{"crop_scale_min": 0.8, "translate": 0.06, "num_classes": 2, "depths": [2, 4, 4], "kernel_size": 3, "stem": "deep", "widths": [64, 96, 144], "loss": "cross_entropy", "optimizer": "muon", "muon_scale": "original", "batch_size": 512, "lr_schedule": "step", "warmup_steps": 820}
Rows from block 3 of a small image classifier, named by matrix and row number. Rows with one number belong to one channel. Each number is 128 + 32 x the weight over its row's rms, rounded and kept within 0 to 255. All counts start at 0. Numbers have three digits each. After the name is the row's rms in percent of the matrix's.
Before each channel's rows are labels from the 100 images, of 14848, where the channel reaches its highest value: "top examples" is what is common among them; "place" is the part of the image that holds the peak. Only what is clearly more common there than usual is listed. The data: simulated telescope pictures of galaxies.
# convs1: grouped (3 groups) 3x3 conv (model.blocks.3.convs.1.weight, 96x32x3x3, each kernel summed), inputs within the group 0-31
# convs2: expand pointwise conv (model.blocks.3.convs.2.weight, 96x96x1x1, transposed), outputs 0-95

top examples: many-armed spiral; winding: clockwise outward; tilted; winding: anticlockwise outward
place: bottom centre
convs1.87 088:128077105141099126124098099093167146133121128141102096143121142095090185149055157084112059085142
convs2.87 095:186120195106159140160125101084112101147151119100112115101131124126065119105136076178140183115118126179166098127130079133126107154150169089076089105132079131184154114118209093096139154160099136121096111127160092120130118110142077133158123108123066093136150137131205195145156202110138102099

top examples: tilted; winding: clockwise outward; small; many-armed spiral
place: centre
convs1.92 083:186123137111187151113077069147163090133097175136106109119104116090135101144137095148134198160153
convs2.92 092:153129129118135135085118143103121130093054191136059135168147114125172123145139093126173133131178150188078129062154121087147111129135120092158124111071086133136139117098165069151132120134099122050074091180139092141128114118102146148176163134127184138148130117100158134181097080144094088058

top examples: tilted; many-armed spiral; winding: anticlockwise outward; small
place: centre
convs1.31 095:130087154179118118093132128161129158151193099159065082114097102101096137127204151105130156143137
convs2.31 102:115156112178147195144152111133116149114111112128117132109091136072120109150101171124138146102166157090101119148128093125154107086175175130134208111112112098111059170124147194168115149090106099082117104151123105148127171139139138162153138061116113079155184075171094090084062144187160129172

top examples: winding: clockwise outward; tilted; many-armed spiral; two-armed spiral
place: centre
convs1.44 077:122171105124178141096112101139164082145095136159083126141122109212123139120156070082145133138071
convs2.44 099:174099127068135106119091132144146181105116123121184097146090080148198132158093158100171162150132182141140096107105114142186163159075157133162163130169137137142108139075124112144111101093205176143120072068140125117087107105125113120200097127117156120179092151148056100093136127113093137138

top examples: winding: clockwise outward; barred spiral; tilted; two-armed spiral
place: centre
convs1.56 067:145150125105144095154114104173116096153111145117112085066171072101112100085118093096055125115087
convs2.56 108:138104161097143141128104135154121193114173100136185121138092150106146136155161158108148149131136098145173064160131155140116143122107093101192110146148175107137114123169103043135112086161104134110151077152122094084083114138152090085186105152149153080115086166084133117099101119184190157045

top examples: many-armed spiral; tilted; winding: clockwise outward; bright star with spikes
place: bottom centre
convs1.13 118:125131116099134109152157114104159197162071159094102118092079150108081135073159120130176095171137
convs2.13 090:091128118114177131112135141068160097121072113126120111160125055154085148159076104073142109142106089104111137102149103119217129140057100084120162211162121095131139133069147134159082168111119121138123080113153165147158094108144136099125101118145145124098105123154127129025130114141090163097

top examples: winding: anticlockwise outward; tilted; many-armed spiral; two-armed spiral
place: centre
convs1.30 093:091177114105103106067095125075074114153124109109171118117107061158131137121134064137132087096122
convs2.30 109:048117156122039134173055141116107139128106170137148188196150113126127111100132094149139130164108071126145135105117195150100103122118108129095134111121169183168105148184097127108140170067102128151081133111112122164109144148080125100171137141167134127146178113158082104139088088090107067120

top examples: winding: clockwise outward; many-armed spiral; tilted; barred spiral
place: centre
convs1.62 112:099088145125141095141109121104100129077110106137067157162064122073123108092107105083166146104070
convs2.62 099:119131161121045092119116157082064163142194112154114115171119099121131141121120112133146161093148168082068153168158181103138094099100083145141128133127111120174158084170107062175105141106154134175172131191111212174131099120128153161137110089143126171106121129100086120079090098101136132134

top examples: winding: clockwise outward; tilted; many-armed spiral; small
place: centre
convs1.70 080:138188165139147153116128147078091150096097130112148168109133103102164131101144052153078168183131
convs2.70 095:141142102077103174099113133087087195113124150108161080148158132153139129112199159136155108090127141094132118181089116106189153134103147138122109142133066110113102133104132092146190100136172111107189146128103111063143149084183130119153139131098088084155082162203099128095114128135183068087

top examples: winding: clockwise outward; many-armed spiral; tilted
place: centre; middle left
convs1.66 112:119102181133110095145191093107120157166092123145164070117127102103093060154105127118113078085121
convs2.66 103:189080099098111111142121144114159087117077124149139217141150213111128143136166119127163088126160099156156179125112100142137067119075127112106112138103056140158182111145182124142141140073196127105174104134104132137134145120116112134146120085184168148131141111092140108121130040068116122121

top examples: tilted; small; winding: clockwise outward; many-armed spiral
place: centre
convs1.29 073:135153111149162162108113116195071124148191087145141124176136120095114126094132113187137101066104
convs2.29 109:087113145106135149098068095123152149080158162096139177196076123174137122147126091083113132166163167171126072096121158117185099142110148082080141045093109102127133132094135192124130079135136145110141123114132140133142132119097207118110149122179052111120150109154096087145140064119144160101

top examples: winding: clockwise outward; many-armed spiral; barred spiral; tilted
place: centre; bottom centre
convs1.18 111:102087097178099135118146136191098105100166107189136109185132095117131130188099137102079149141103
convs2.18 108:159126102080175143160165144059106133104092132161168133158168155065088166108158154115084127147098107134109107173147126121132193122144202168169081196120162090173140144149108112138204118126074147162113129108130123099158107137095178129105111123105092120149087145109099122107177207153101121128

top examples: tilted; winding: clockwise outward; many-armed spiral; kind: barred spiral
place: centre; middle left
convs1.68 070:154158121138097125024104149117109118179093122158176114151109117131142140098142157127091199151124
convs2.68 111:132179173094152094092165131185137050100179131140098105095118113182191126132153146120134115121108104045153063111098087150133153131183185194120084106119119107127093142160130134182126101127128093139093075092149154066096107106132134166161092141145167162118118118151118150181104100142160145130

top examples: winding: anticlockwise outward; tilted; many-armed spiral; barred spiral
place: centre
convs1.46 060:107155104165132061131076187119153139154039090157116114142161119112158156080141122115119124155146
convs2.46 116:173145117160162190134103132150139174110183109143164125102124218165073136122116084158120105116127136106137162184140140103129111123148143165131184140137142180158124112168217151112147100105136087127137125124111098192109107124192094142180201102087101117186179139141128149082086101141099133132

top examples: winding: anticlockwise outward; tilted; barred spiral; two-armed spiral
place: centre
convs1.47 093:076140132130140136098203091096141164114158176157134159128209102158133150104102158101119137118174
convs2.47 096:102106088048106147100103148104096126078139151166147167129161146132116137130145134158175116080085184106143168158120150171147109146123073133094039144154134137098138139093114161117074120128086155067075130127112118056108168160122120117160138129125128140155153179123197141170103083048118115117

top examples: many-armed spiral; winding: clockwise outward; tilted; winding: anticlockwise outward
place: centre
convs1.0 083:128163138100106154093141115067127114100127144119100152166150115075081163099159171088130206154096
convs2.0 108:174130119094069175151155170135125164094140085093077121087101151113107120136128140154131154125171144125091154132143127151076120159196076134140162086088121155136133188108181164109150117106104088134185103102089143142121132058141101140210174133150175128129134072177061116140130147167092143092

top examples: many-armed spiral; winding: anticlockwise outward; tilted
place: centre
convs1.63 123:090134119103158137076149139135131128128105066105092152107153069171081106104131092058152152175112
convs2.63 089:101123161112130097157110138089132123079092117145131191146152092111063187141152132123077143141099119124133051117118174088073097140169169119141172162076159126147146171114167131131142082127180174097081153120129123171067168101125114099093135146095045179101135184118138111139125110162111149085

top examples: winding: anticlockwise outward; tilted; small; many-armed spiral
place: bottom centre; centre
convs1.15 123:115131115051092120119129148061079098074152126128149133112135087146135131151067091131090146083092
convs2.15 089:158090129098134111104164141099141098095106143180095108128154139137122089134146088125147163091144117098122089146175106106209148138161147145110113111123078105054000159081116120095091125123096155116168166106093077110138118103114101125131108173112125161098132142154111092072161136121121061172

top examples: winding: anticlockwise outward; tilted; barred spiral; many-armed spiral
place: centre
convs1.50 072:159094141109121151117147182107148089151109131116197133180200108110133119185108133128193112095141
convs2.50 094:085155168146194108154131182080138111153091173124133160102092147092194126115157127114135088135143148143147134130095152105116155133172123112152159116081127050154196134160150156119090092132241159097114169195161153105120145148082123079109166110094094134130090133091140136123117107145084117103

top examples: tilted; winding: anticlockwise outward; winding: clockwise outward; barred spiral
place: bottom centre
convs1.72 139:155109111123093123133088147146145172135152167040092073130136099104125075178108136086156099104139
convs2.72 095:168122107099127065198147096143134117099158123103149074096116092134172131124156081121087110065132105112113127084142127158188126126116159142066158135135134135098151109092097109099114112102100156151078088123100110160151073089157132176083163171155080120148088100084129134071155200126058117087

top examples: winding: anticlockwise outward; many-armed spiral; tilted; barred spiral
place: centre
convs1.40 097:135118159117079106170113068134150106175120113190136096091209104086147108099091105112140132145117
convs2.40 104:192161149135107094065127124099182132180154110127092118111136147098138118159133157123159104203142117186144108113120136108176102120105101124086170109105183148105174117136155072059108098127223115128098129149122132124101123152141079129110075192124082114137103145065132184089089125149096145119

top examples: winding: clockwise outward; many-armed spiral; tilted; small
place: centre
convs1.57 083:034112121114138112085139123136162158077090131134098129140116076140145098132130111127173137131042
convs2.57 105:099123165160091128131053124069052179124098201126127137123134144104145139129139190113157149165129125120175144119132143112138156128122206053133112170168197136109105153073159154174172144067127135109123135138131167118087127126131109114195093143095108070150109134151094139116152175097150119102

top examples: winding: clockwise outward; tilted; small; many-armed spiral
place: centre; top centre
convs1.12 107:111112090079107113148138113112084178195114134094147155155122133166096150113127076108192136181166
convs2.12 101:076151150150138204134168172053130149132106106153121090130121068071086114126104097133132079113089080134110145137121134141169129183130168183171077131105112178135118128168120145177145089107085137100139147095161166082123139121099138120145088205146086135171118121179158148084108150065146153136